From a checkpoint of a small image classifier.
Training: adam_atan2 at rate 0.0022, 8300 steps, batches of 128.
Data: 195000 training examples, 5.4 epochs.
Rows from block 5 of a small image classifier, named by matrix and row number. Rows with one number within an expert belong to one neuron, the router's apart. Each number is 50 + 12 x the weight over its row's rms, rounded and kept within 0 to 99. All counts start at 0.
Before each expert's rows are labels from the 100 images, of 14976, where the router gives the expert most weight on average: "strongest on" is what is common among them. Only what is clearly more common there than usual is listed. The data: seven-segment displays showing three digits. In brackets: how many of the 100.
# router: router (model.blocks.5.mlp.router.weight, 4x256), inputs 0-63
# up: expert up (model.blocks.5.mlp.up, 4x256x256), inputs 0-63
# down: expert down (model.blocks.5.mlp.down, 4x256x256, transposed), outputs 0-63

# expert 2
strongest on: amber glow (100)
router.2:46 34 62 61 40 38 49 65 57 59 45 64 60 62 67 50 71 61 54 50 33 57 47 51 73 55 47 81 42 39 43 56 48 44 66 66 65 55 58 55 59 15 41 48 43 42 53 45 46 34 60 38 74 62 50 49 59 44 54 35 50 55 39 53
up.15:44 43 48 47 58 66 71 60 74 51 41 61 40 62 39 53 39 33 36 48 58 62 58 58 35 62 46 34 41 57 58 50 36 34 63 31 61 48 29 56 42 73 39 64 60 62 56 36 51 60 37 66 31 60 44 44 53 39 53 65 51 32 44 55
down.15:40 38 50 65 49 66 72 43 35 41 36 50 49 43 61 66 33 67 64 46 36 43 72 57 75 46 34 35 33 36 70 22 47 22 46 51 37 56 25 51 42 73 64 48 40 68 61 42 74 34 60 72 59 54 56 49 68 47 28 62 61 44 28 44
up.16:62 54 73 50 40 61 69 33 54 21 47 57 52 57 23 36 49 21 63 50 52 42 44 75 60 51 40 55 52 45 35 57 48 48 39 48 46 35 32 76 65 57 53 43 56 59 44 48 47 46 67 61 43 47 54 57 30 57 49 34 59 57 49 46
down.16:41 47 44 61 54 45 46 48 50 53 41 34 40 55 48 40 46 49 25 66 53 67 44 52 25 43 73 47 54 63 51 54 48 41 59 41 59 59 46 40 45 35 63 44 53 31 41 46 38 46 39 39 36 68 45 36 54 58 41 61 37 65 59 43
up.17:50 46 56 58 40 38 56 45 43 21 62 43 62 38 44 45 41 49 45 47 57 49 44 43 58 45 50 63 38 41 42 49 68 48 44 60 29 44 55 76 48 63 63 69 44 39 49 65 60 55 61 58 43 36 46 53 30 51 59 41 19 38 35 42
down.17:56 49 37 66 63 11 38 45 40 45 40 29 68 51 57 61 64 56 49 78 42 43 56 31 30 54 62 45 41 66 47 56 58 52 36 61 43 74 54 50 46 49 68 47 43 56 73 54 36 64 54 36 37 59 58 34 38 48 40 65 54 67 47 58
up.18:67 39 63 58 19 20 58 41 44 38 58 39 55 36 47 43 53 40 51 59 41 38 53 46 55 45 24 49 43 61 39 62 65 44 51 63 39 34 32 63 52 36 62 50 50 39 40 57 36 46 63 52 63 45 54 58 38 58 52 44 43 65 46 41
down.18:46 67 32 57 66 41 41 48 53 44 42 39 59 42 58 54 42 60 28 56 47 64 48 37 35 41 70 47 42 49 74 49 48 54 44 53 61 62 47 34 40 59 59 47 57 67 65 47 49 60 44 43 36 63 37 40 63 44 48 68 57 67 42 40
up.19:47 42 40 63 73 53 70 66 52 21 59 52 48 51 49 64 44 43 36 47 45 41 54 35 44 61 56 36 28 51 41 51 51 42 53 36 53 61 44 84 42 68 47 61 42 52 52 43 53 66 50 83 22 43 42 30 42 37 55 55 34 35 42 65
down.19:50 39 49 54 55 39 54 50 32 55 73 64 60 60 40 68 52 72 62 44 34 22 76 51 68 56 51 59 36 36 55 46 57 57 48 57 38 45 39 48 49 53 61 67 13 56 47 54 55 44 61 54 48 44 46 59 55 48 41 65 16 46 34 50
up.20:48 23 52 66 59 62 41 70 39 39 54 65 49 60 28 60 34 40 38 36 28 34 72 55 64 55 63 37 33 43 42 42 51 52 46 43 57 60 57 68 30 65 57 41 33 48 67 49 63 55 66 77 26 39 40 34 58 38 60 58 48 46 29 61
down.20:46 41 33 52 47 24 49 49 25 75 51 47 48 55 35 53 59 52 45 66 44 42 50 43 58 42 56 59 55 57 61 59 28 55 40 45 58 54 38 49 48 24 53 50 37 73 32 47 45 56 59 40 28 48 60 72 54 55 40 57 43 58 60 49
up.21:59 54 61 57 43 43 52 48 43 46 63 51 67 56 56 54 63 25 74 38 54 46 35 64 73 59 45 58 45 37 45 39 63 35 56 33 31 34 37 58 52 65 50 68 42 32 49 71 50 46 59 38 69 48 41 53 29 32 63 54 39 43 43 56
down.21:57 35 31 67 63 22 30 52 62 35 55 47 66 48 54 68 36 58 44 64 49 47 46 30 53 52 65 48 33 61 48 53 66 50 51 75 59 69 51 55 40 57 53 52 54 51 65 52 36 53 50 53 40 59 55 37 46 54 42 69 50 52 30 50
up.22:47 42 39 42 62 54 51 58 54 23 44 51 50 54 61 59 34 63 46 48 49 38 62 45 50 76 38 32 34 54 45 46 60 62 44 56 52 52 63 72 27 61 47 55 50 64 72 57 40 63 47 60 54 45 46 29 46 23 44 80 56 36 41 69
down.22:57 45 36 65 68 42 61 52 33 44 44 47 47 50 70 86 43 49 64 48 46 27 79 53 48 53 61 42 38 38 66 30 49 33 52 64 31 63 37 52 39 70 67 66 47 70 66 53 62 50 44 57 53 49 57 53 54 55 33 86 43 36 31 44
up.23:38 59 63 65 46 64 60 59 51 30 67 46 43 39 35 31 44 38 42 50 62 56 50 52 65 32 63 51 42 29 64 37 49 52 29 52 36 47 49 78 62 83 64 49 43 48 44 62 69 49 55 70 50 52 44 57 44 60 58 36 53 37 31 36
down.23:54 54 43 55 56 26 35 46 36 62 36 50 54 76 57 53 62 40 49 72 64 44 63 37 41 64 59 56 66 68 44 56 54 43 55 50 51 51 43 38 45 40 48 49 55 42 46 55 39 51 44 26 41 53 59 46 41 36 22 50 60 67 64 56
up.24:61 39 64 54 29 28 58 37 40 28 58 44 57 44 48 54 45 43 51 53 53 32 37 54 51 46 26 55 43 65 36 63 72 46 35 47 33 38 43 67 49 45 65 44 40 34 47 59 35 49 67 54 48 50 47 51 33 53 49 43 30 65 42 42
down.24:47 54 36 61 57 40 33 56 57 45 37 41 62 55 55 51 50 56 29 58 38 59 50 43 25 53 70 29 41 48 64 50 48 55 52 58 59 59 53 38 37 54 59 57 55 69 63 57 48 71 45 34 38 60 41 44 55 43 53 65 58 64 38 44
up.25:68 31 64 60 48 53 53 41 52 27 45 42 66 44 69 52 59 31 54 63 49 39 42 40 50 49 43 56 36 51 40 62 47 48 57 64 51 43 41 73 49 28 57 56 44 28 49 51 32 41 69 48 51 38 54 59 36 52 45 49 45 56 43 41
down.25:41 37 36 56 67 49 44 63 42 59 73 22 60 31 37 61 61 62 41 57 39 57 59 53 44 24 75 35 51 40 60 51 47 70 31 42 43 60 48 45 51 61 72 46 33 63 65 57 54 62 43 52 48 60 37 45 53 68 57 84 40 63 40 45
up.26:64 45 75 56 36 39 68 52 52 30 55 59 47 58 27 28 57 31 54 57 66 49 52 56 62 49 46 53 50 39 29 47 51 40 47 47 39 42 36 69 72 46 51 39 51 42 42 51 48 40 68 54 58 54 58 59 31 55 48 36 66 61 50 45
down.26:47 65 46 63 58 38 46 41 56 53 45 33 60 52 48 52 46 44 25 67 60 68 34 52 32 42 64 68 44 51 52 54 45 45 42 45 59 58 49 42 35 38 58 40 61 35 47 49 44 52 54 42 37 57 46 39 55 63 46 49 46 69 56 38

# expert 0
strongest on: green glow (100)
router.0:59 50 40 44 44 44 46 50 41 33 61 26 58 29 34 63 38 73 61 61 42 30 55 54 54 28 41 40 57 55 35 50 63 80 37 66 37 60 61 52 44 58 73 51 38 63 74 56 49 61 54 53 59 52 46 47 35 63 47 59 42 58 55 49
up.15:41 35 50 55 49 36 61 67 37 48 59 50 52 50 48 56 48 42 47 20 23 56 40 76 56 42 18 58 46 54 44 52 32 46 45 55 68 58 39 54 67 52 49 35 55 47 43 45 49 57 43 54 46 44 21 40 61 36 64 34 45 51 43 58
down.15:54 88 54 44 37 48 38 38 35 48 43 51 63 65 84 60 64 38 52 50 81 60 80 29 69 63 45 74 40 45 64 51 47 27 64 50 41 36 46 56 37 61 46 77 63 42 21 51 60 45 45 58 57 30 55 49 57 49 31 38 42 52 43 58
up.16:50 52 64 61 38 41 44 50 50 43 53 52 69 48 63 55 73 58 60 33 19 51 41 60 54 67 46 71 40 38 46 49 44 55 58 39 46 39 49 48 41 48 51 66 41 34 46 51 54 61 72 43 62 37 26 50 57 46 83 45 24 50 38 55
down.16:50 57 48 64 42 45 58 64 64 46 49 52 46 51 70 38 53 36 45 31 72 58 74 54 67 51 42 39 31 54 63 54 57 36 54 67 41 46 32 54 53 72 56 63 64 65 48 49 51 53 42 59 57 52 50 49 42 43 25 57 76 43 39 64
up.17:52 57 42 45 58 50 57 64 41 45 36 51 44 42 54 65 55 25 51 47 53 57 65 39 37 49 43 62 36 61 60 53 48 46 41 43 67 62 54 63 49 40 34 50 61 50 46 46 43 48 42 69 31 35 54 29 61 48 61 47 48 44 36 63
down.17:33 53 50 45 40 52 56 33 33 64 36 47 37 46 54 39 48 35 52 67 58 63 34 64 54 51 56 70 64 64 60 38 35 47 30 46 48 48 54 32 62 24 53 45 69 51 33 49 55 47 53 59 31 67 56 47 63 63 48 43 44 38 53 53
up.18:39 51 42 46 60 45 73 55 35 40 41 56 27 51 48 61 43 46 42 38 49 49 68 58 29 49 47 40 33 59 56 50 39 39 50 51 58 55 39 56 64 54 40 43 65 76 42 40 53 35 35 67 41 58 51 41 72 40 37 42 45 47 41 54
down.18:40 58 53 26 29 66 38 38 36 62 49 36 50 45 57 32 53 38 61 56 75 71 47 54 63 37 49 62 70 61 57 53 63 45 34 29 42 41 62 41 40 40 61 47 70 39 29 58 49 40 60 53 39 39 52 47 68 60 50 39 32 51 63 43
up.19:73 40 66 66 45 69 44 45 69 52 35 62 53 68 62 50 85 37 60 61 54 65 39 44 57 73 49 59 43 49 48 56 36 45 68 45 61 22 44 48 44 26 26 59 43 37 44 42 51 47 63 50 76 46 57 52 48 48 48 28 66 59 44 49
down.19:37 36 50 58 63 41 35 72 75 44 57 47 44 47 51 55 35 57 29 41 42 41 27 51 27 42 40 32 42 46 56 47 47 57 38 72 43 43 34 54 51 55 61 38 30 50 51 51 52 61 57 32 36 66 34 55 34 51 56 71 62 51 42 49
up.20:66 37 65 78 37 48 45 64 59 45 46 69 50 68 58 47 79 38 54 51 32 47 55 56 56 66 52 67 31 52 46 57 41 42 76 34 56 29 46 59 64 22 45 58 45 44 51 29 46 69 64 50 57 39 58 64 49 51 50 32 45 59 41 46
down.20:50 54 51 36 40 50 53 53 45 58 53 64 50 50 57 57 53 61 73 70 62 58 58 78 52 74 49 63 58 58 41 68 43 21 58 62 71 47 64 49 72 38 31 48 61 41 54 58 45 41 53 37 48 49 69 68 29 38 54 30 54 52 71 48
up.21:39 40 62 59 31 61 42 41 61 45 47 74 51 80 63 21 70 36 53 39 55 69 07 48 58 73 41 72 50 45 43 56 38 40 64 38 54 20 50 45 49 34 37 44 57 36 34 45 56 65 56 40 57 62 39 46 64 50 34 37 68 54 39 58
down.21:49 47 59 46 67 39 59 55 45 52 56 48 26 38 32 48 59 52 48 47 46 30 75 62 52 36 61 44 61 35 46 55 58 18 45 43 47 43 35 45 67 44 62 33 40 40 50 50 54 26 57 48 55 63 57 64 43 66 44 61 51 55 59 49
up.22:50 37 62 60 39 47 52 44 66 54 57 71 64 63 54 54 85 48 65 30 50 55 49 41 56 47 35 61 43 68 52 49 46 46 69 40 57 26 30 49 50 51 44 66 38 52 43 45 52 56 56 39 74 50 41 59 46 42 44 45 29 52 30 44
down.22:36 38 40 58 54 46 49 62 68 57 43 44 69 50 87 54 49 46 14 47 61 43 60 64 48 48 34 43 40 44 52 51 62 37 40 54 33 35 46 49 65 59 57 54 56 50 25 42 50 66 51 58 33 46 51 53 54 46 53 45 62 45 34 57
up.23:38 48 46 46 59 45 74 52 36 48 45 55 27 51 50 64 39 47 45 35 46 51 67 65 35 44 39 45 29 58 53 41 41 34 45 52 59 53 41 52 68 55 44 42 64 70 34 37 57 38 30 63 42 60 43 46 71 44 36 42 48 47 41 49
down.23:42 51 58 33 34 60 38 35 37 58 52 38 49 45 60 34 51 41 62 57 68 64 46 57 67 41 48 54 69 65 50 58 59 45 32 25 45 35 54 44 40 31 60 50 64 36 24 57 39 39 62 55 39 42 54 52 65 62 49 39 28 49 66 41
up.24:61 58 46 47 48 42 46 50 55 37 40 29 43 28 57 48 53 38 37 79 53 48 49 43 24 37 33 45 62 74 26 61 44 47 46 42 59 46 40 69 44 37 43 33 53 34 38 57 36 46 60 63 40 47 71 51 29 67 60 39 58 77 54 51
down.24:34 68 49 45 31 58 58 49 58 52 42 53 46 46 71 29 47 48 55 51 76 75 49 47 71 34 60 71 56 52 82 28 42 55 42 64 60 58 68 40 59 44 50 36 67 70 40 40 63 51 28 60 49 54 54 31 61 63 45 35 59 48 51 52
up.25:51 36 59 61 50 67 50 55 64 51 41 74 48 83 69 48 60 43 34 52 42 58 45 42 45 68 63 46 43 43 66 50 27 47 91 43 54 25 38 40 62 37 31 65 40 36 45 50 56 59 57 31 49 52 51 63 50 41 57 51 62 40 48 43
down.25:34 54 46 54 50 57 35 81 66 53 73 50 56 50 65 96 30 63 42 36 44 27 43 37 56 54 55 23 60 37 53 59 41 45 42 62 57 61 40 45 42 54 58 39 42 55 64 52 53 37 49 46 54 56 37 48 62 62 58 63 43 50 55 55
up.26:62 41 59 55 44 48 47 45 54 36 61 46 71 56 58 63 63 50 62 39 49 38 58 50 76 63 47 60 41 45 45 56 59 42 43 60 31 44 44 50 40 48 58 61 29 38 47 66 48 54 57 37 79 36 43 51 44 36 46 40 40 56 27 54
down.26:41 29 40 59 54 41 53 66 59 49 50 46 39 45 58 42 45 43 16 39 52 48 37 47 29 52 47 21 30 51 58 49 44 52 43 45 36 52 40 59 53 69 62 49 49 55 47 50 50 59 46 48 44 72 35 36 43 41 44 68 68 40 27 66

# expert 3
strongest on: blue glow (100)
router.3:37 26 45 47 52 67 73 63 61 59 39 60 28 56 43 44 26 26 33 52 46 53 46 51 40 48 70 35 47 46 59 49 23 32 60 33 58 47 42 35 56 65 46 44 59 47 52 39 53 47 51 56 34 69 58 56 52 50 61 44 81 44 63 42
up.15:53 58 76 71 61 27 54 56 46 48 57 54 53 62 38 41 67 67 71 37 32 53 29 45 46 68 30 58 43 61 44 55 56 42 57 52 47 42 50 66 55 51 38 69 32 47 41 51 48 35 74 54 66 66 39 47 61 39 42 48 31 45 39 53
down.15:46 27 28 47 61 35 64 51 39 42 43 42 69 47 70 40 29 66 31 43 60 39 47 31 47 47 45 40 47 57 55 45 46 58 31 48 47 62 65 60 43 58 70 38 38 73 66 40 66 53 36 68 47 36 52 58 67 60 58 49 57 56 40 37
up.16:40 46 39 47 40 44 26 31 54 53 60 49 70 62 57 45 63 71 32 55 45 61 24 51 53 62 51 53 51 54 41 56 75 52 69 61 40 49 70 57 22 31 42 69 54 44 67 67 36 57 56 43 62 44 62 42 46 33 51 47 47 51 45 64
down.16:65 73 36 41 54 47 55 53 45 44 42 46 52 41 71 30 52 51 40 55 58 39 48 39 48 28 41 58 57 60 46 55 44 42 40 77 64 54 63 51 81 46 52 40 48 71 42 31 42 29 51 63 33 40 44 52 53 56 38 28 65 67 50 41
up.17:52 66 51 50 64 50 35 44 55 54 29 53 47 53 35 46 49 32 38 56 47 55 45 56 41 62 64 73 43 63 40 60 45 28 41 41 65 46 51 65 58 48 41 46 73 46 29 37 37 43 34 64 36 49 65 35 38 45 43 60 50 41 44 56
down.17:70 32 51 62 43 48 57 47 52 29 54 47 72 48 54 68 68 65 68 58 55 43 49 50 62 46 22 41 38 48 51 53 58 68 41 73 52 55 58 60 44 45 56 63 40 63 65 41 50 51 66 65 65 41 64 47 62 53 66 51 50 44 28 42
up.18:45 56 56 54 60 48 66 59 26 55 50 44 41 55 45 54 50 46 65 40 35 60 54 60 49 68 48 53 35 37 50 40 50 20 44 30 57 43 49 56 52 62 40 63 51 65 42 47 63 27 43 70 50 50 47 46 69 32 48 48 45 34 40 48
down.18:59 36 29 46 64 33 52 48 44 35 57 44 75 43 67 50 57 72 34 40 64 29 47 20 40 46 48 31 43 55 57 52 54 64 41 63 48 65 58 62 40 52 58 44 35 74 63 31 58 56 43 73 61 40 47 45 63 60 51 58 57 47 38 53
up.19:42 74 63 53 74 22 54 49 36 67 43 58 48 70 37 60 54 55 69 43 47 56 50 33 24 70 43 45 50 62 57 49 44 38 59 48 47 52 36 53 60 56 31 74 46 48 30 40 55 38 51 57 46 59 44 52 67 33 29 56 35 34 54 49
down.19:46 31 32 48 70 42 65 49 51 41 45 52 70 53 66 44 39 76 28 34 58 32 38 36 38 51 53 34 39 54 63 50 45 56 42 48 54 67 62 62 45 58 58 36 29 69 65 30 64 48 44 74 65 46 44 51 67 54 60 60 63 44 38 48
up.20:46 47 51 46 67 66 57 58 47 64 40 82 45 71 42 63 51 20 51 41 62 74 58 43 34 65 58 44 43 49 55 45 27 31 64 37 73 44 39 48 43 51 27 55 57 60 56 36 53 50 33 60 31 48 45 44 51 37 58 73 45 42 52 53
down.20:65 34 49 65 39 33 55 46 50 40 46 62 66 53 48 45 64 67 71 52 43 35 49 35 46 60 42 45 29 56 47 55 56 56 58 62 55 64 60 66 47 45 45 56 29 57 59 33 48 45 74 63 75 50 60 49 56 40 60 40 60 41 33 50
up.21:40 59 31 33 65 62 58 62 51 60 43 61 50 47 44 68 44 35 39 32 58 72 62 46 46 43 67 51 58 49 66 45 38 38 43 53 66 68 63 46 33 65 50 47 67 72 59 33 54 60 22 63 40 57 44 47 57 55 50 69 63 38 49 49
down.21:75 22 60 66 53 45 59 29 51 32 52 47 68 46 34 42 60 54 62 48 45 35 39 56 51 48 26 48 32 51 45 62 53 72 48 44 55 54 40 70 47 47 46 59 30 44 59 38 44 45 77 73 69 60 52 43 59 46 58 65 40 41 26 50
up.22:34 63 74 68 55 43 33 61 41 57 68 45 63 47 48 50 57 68 66 39 55 48 52 61 43 37 39 38 53 38 59 33 48 49 61 45 13 57 41 58 49 52 50 84 46 52 61 58 64 35 49 46 79 41 43 72 67 58 43 43 28 41 38 30
down.22:47 60 33 33 68 31 67 58 47 59 53 52 74 47 61 56 33 71 47 51 63 46 45 46 40 55 53 59 58 51 67 49 44 59 44 57 54 59 73 46 65 43 54 36 46 70 55 32 57 56 38 61 52 40 51 58 62 50 66 32 54 53 62 43
up.23:40 46 62 67 42 68 54 58 43 44 73 57 52 64 60 40 50 52 70 43 46 75 67 77 66 52 43 51 43 22 53 38 49 34 76 39 38 51 56 57 55 65 46 84 45 41 49 41 63 37 59 49 53 33 57 65 45 34 58 35 30 48 45 42
down.23:64 55 41 65 45 34 41 49 48 56 52 57 71 58 73 67 79 76 63 61 54 47 50 42 51 59 40 63 43 52 46 61 58 60 56 63 48 59 73 62 42 40 41 52 47 65 78 46 48 53 65 54 63 42 56 52 44 40 57 47 59 52 49 57
up.24:41 58 50 56 58 42 26 38 48 63 51 51 60 53 71 55 71 71 37 46 58 34 51 49 51 48 53 71 57 47 41 45 62 70 42 63 41 44 45 58 46 36 66 51 51 48 48 49 55 56 57 43 68 54 53 52 56 66 35 61 15 45 51 47
down.24:53 43 74 30 23 58 42 43 66 51 57 44 40 52 38 46 49 35 51 44 56 68 42 38 46 57 54 48 64 54 45 54 44 46 57 38 27 37 57 41 45 49 57 59 55 30 43 69 47 40 51 33 49 46 35 46 43 42 64 60 38 59 50 45
up.25:45 67 58 55 68 25 53 52 32 69 37 61 38 61 14 57 51 51 49 41 45 64 37 37 32 60 51 51 48 46 54 39 31 48 50 62 65 52 47 44 48 58 40 62 48 62 48 36 59 39 43 66 42 65 39 54 70 46 36 55 41 34 45 44
down.25:46 40 28 53 57 41 63 53 48 35 47 53 78 41 62 44 31 76 38 41 62 41 46 45 41 50 51 46 37 53 64 55 49 64 38 56 52 71 67 60 56 47 54 31 50 74 71 30 67 56 50 73 55 50 46 58 75 60 53 57 59 42 39 42
up.26:40 62 62 52 69 39 53 47 35 66 56 54 48 64 41 62 53 51 68 30 42 61 52 40 46 66 42 51 44 35 67 37 46 43 52 48 42 61 38 44 53 63 41 64 54 54 47 44 70 39 50 59 51 61 39 57 76 41 34 53 39 28 45 35
down.26:50 31 30 51 54 41 61 44 51 41 43 53 74 51 69 38 43 71 27 38 68 40 36 35 45 48 55 40 39 53 69 57 42 64 39 54 59 71 63 59 50 55 57 36 36 73 63 31 67 49 46 71 53 43 46 52 72 59 54 53 55 43 34 47

# expert 1
strongest on: dark on pale (100)
router.1:51 68 49 50 56 43 27 32 65 52 41 58 67 62 59 41 60 45 49 36 71 70 30 52 40 70 46 52 55 64 43 58 62 54 42 49 59 47 54 50 42 35 27 51 59 45 38 52 40 59 40 38 34 30 46 29 51 43 37 47 39 49 50 65
up.15:77 40 71 68 49 49 78 55 36 40 44 52 47 48 53 57 64 33 54 57 32 29 56 52 41 42 49 62 30 53 44 53 54 34 53 49 43 54 42 53 55 55 47 49 29 50 35 42 43 40 76 61 55 57 63 54 54 67 44 35 68 57 35 39
down.15:27 24 53 46 36 71 30 45 63 70 55 60 29 56 38 26 47 41 32 53 50 59 35 55 70 61 51 53 62 48 66 41 51 53 52 39 55 46 60 31 58 46 46 43 74 34 40 59 52 34 57 57 29 65 48 37 68 46 61 48 37 43 50 53
up.16:51 53 59 60 45 26 67 34 39 45 34 40 39 39 56 44 54 42 62 56 41 66 46 61 51 55 61 63 43 51 55 59 58 43 34 38 71 48 26 61 74 40 40 42 53 45 41 55 43 40 49 62 29 46 52 40 51 53 29 51 49 65 42 58
down.16:37 32 46 42 36 64 54 37 61 66 59 47 45 51 43 53 43 71 30 37 46 50 36 46 49 42 53 34 55 44 66 44 52 74 37 45 61 50 70 35 41 53 64 43 47 54 40 63 58 47 48 64 40 78 25 42 78 58 54 57 31 51 58 38
up.17:61 44 69 70 46 45 86 67 45 44 52 34 35 30 44 56 52 51 61 52 29 27 65 53 50 40 48 51 40 44 57 49 48 48 47 55 43 52 47 54 74 49 56 39 36 54 42 32 52 41 72 62 53 47 62 66 57 64 54 33 51 63 36 33
down.17:33 71 63 46 25 74 54 51 54 55 57 36 34 39 49 41 39 52 35 52 60 61 49 56 64 30 51 48 61 46 63 50 45 60 36 35 57 76 30 39 62 60 71 18 53 50 45 49 60 48 43 54 61 67 38 52 62 56 27 45 60 56 58 34
up.18:47 28 60 75 38 64 43 67 46 47 66 38 51 39 52 50 41 61 51 41 34 35 55 53 64 34 45 42 41 31 63 41 52 57 52 48 40 56 51 59 61 63 72 47 35 52 59 47 66 50 71 49 63 68 43 61 55 61 76 42 57 48 31 39
down.18:50 67 48 32 57 36 63 53 46 56 51 46 55 55 56 42 64 55 52 31 59 52 47 27 43 49 28 50 40 51 48 61 47 56 51 73 55 44 60 45 34 66 52 70 47 74 54 45 52 51 25 53 58 15 42 57 44 41 60 38 45 46 52 39
up.19:69 31 54 71 47 48 44 58 56 31 57 49 50 50 59 62 53 56 37 45 49 18 59 59 62 56 30 45 40 47 52 29 54 53 63 44 39 48 55 55 44 64 63 51 42 68 48 46 62 55 59 44 67 81 56 68 39 52 50 53 67 40 42 26
down.19:46 32 52 37 50 53 64 72 36 67 56 47 48 48 42 47 42 53 45 46 38 65 38 61 38 60 54 28 39 49 44 38 59 47 52 42 37 34 76 40 34 65 53 61 48 55 54 62 50 36 63 57 43 44 50 43 31 34 68 42 39 48 53 60
up.20:44 36 57 59 56 40 63 76 42 60 69 58 33 54 20 64 49 48 71 45 36 51 61 64 61 43 33 59 51 23 55 37 26 37 50 61 51 64 37 49 71 60 56 33 58 72 54 39 58 40 46 64 61 56 37 44 67 56 56 42 38 54 49 39
down.20:43 49 45 52 56 52 42 76 65 56 44 44 55 55 64 60 42 61 44 55 54 53 39 39 40 40 35 22 49 51 44 57 51 47 58 73 46 80 63 43 66 45 52 55 53 66 57 59 43 54 52 46 51 52 53 50 58 55 74 31 67 58 64 46
up.21:52 66 27 32 49 31 33 48 57 40 28 59 63 57 47 40 58 54 29 65 49 51 46 71 48 61 36 40 44 66 44 67 55 53 64 65 66 61 56 60 37 47 30 71 61 65 47 37 30 62 35 51 38 41 67 54 35 38 60 52 60 45 69 64
down.21:53 38 34 49 69 40 55 71 60 28 38 56 50 49 48 65 48 58 30 59 29 45 58 47 35 57 56 36 42 70 47 70 52 61 56 64 70 77 66 60 74 36 40 41 50 61 51 33 27 57 57 67 39 56 51 48 48 51 72 50 62 51 48 56
up.22:41 32 66 61 50 51 70 52 38 46 53 48 45 47 36 60 47 40 64 38 33 54 59 63 54 33 33 59 42 38 50 40 30 38 42 46 47 61 42 51 49 53 60 28 53 61 32 45 61 30 57 55 33 55 40 58 66 53 45 52 47 61 44 34
down.22:38 64 44 41 54 31 64 64 62 41 44 33 54 46 45 47 38 81 27 46 48 51 53 23 20 47 51 26 52 58 58 54 48 56 37 69 52 76 55 53 59 58 60 40 46 66 54 45 49 58 35 49 36 66 43 38 52 49 49 57 72 56 68 57
up.23:68 32 66 63 39 48 72 50 44 32 40 47 37 39 44 57 54 40 47 65 21 34 51 74 46 49 40 49 29 50 44 53 64 42 53 52 53 52 42 64 47 41 36 57 42 58 35 43 38 23 62 67 48 48 67 53 54 53 44 38 43 58 44 42
down.23:41 61 49 50 48 57 51 54 36 53 46 51 31 43 45 21 66 30 34 42 59 52 62 28 49 48 77 73 58 41 71 43 32 45 55 38 55 51 34 31 72 38 57 44 48 39 24 42 63 46 38 52 40 65 50 40 65 54 40 42 46 43 55 56
up.24:44 55 69 52 39 57 35 36 49 44 45 30 50 40 57 44 38 45 47 50 57 51 47 56 55 48 22 52 53 79 37 60 62 43 31 49 64 47 26 68 51 36 48 28 45 50 36 52 30 45 51 48 49 45 45 42 52 60 39 54 38 80 43 55
down.24:37 23 47 47 37 53 75 67 33 58 79 33 48 36 39 29 41 68 62 37 31 44 41 51 63 51 58 39 36 46 61 44 65 54 25 45 30 53 67 48 43 68 70 51 53 59 55 63 53 48 58 62 67 62 26 33 56 30 48 56 59 48 38 59
up.25:57 45 64 61 45 43 53 33 35 50 35 27 40 33 44 59 53 39 50 72 53 36 63 42 52 33 50 57 43 65 34 54 66 25 42 47 43 74 40 67 50 52 52 43 43 49 31 38 29 28 57 75 38 43 71 43 38 59 35 53 48 76 21 47
down.25:38 13 49 61 44 78 70 61 39 52 55 55 34 57 29 51 34 54 49 52 22 30 39 61 71 65 66 33 43 42 54 41 59 43 44 42 46 46 59 47 57 60 46 50 46 54 45 52 56 47 60 60 50 82 40 40 64 44 47 57 44 34 42 63
up.26:52 62 24 36 46 33 32 57 50 29 42 53 68 49 48 53 56 68 38 58 47 43 49 59 47 64 44 48 52 68 36 65 57 58 53 76 52 57 63 65 35 47 38 65 61 77 66 45 30 75 39 51 50 45 56 49 30 36 57 62 58 46 60 61
down.26:52 45 45 44 75 48 55 70 53 47 35 55 36 46 53 64 41 49 33 62 38 47 71 53 38 58 60 33 47 72 59 66 39 55 60 65 67 86 57 61 69 40 36 43 62 59 45 33 28 48 46 62 36 50 64 45 47 51 66 47 62 54 54 61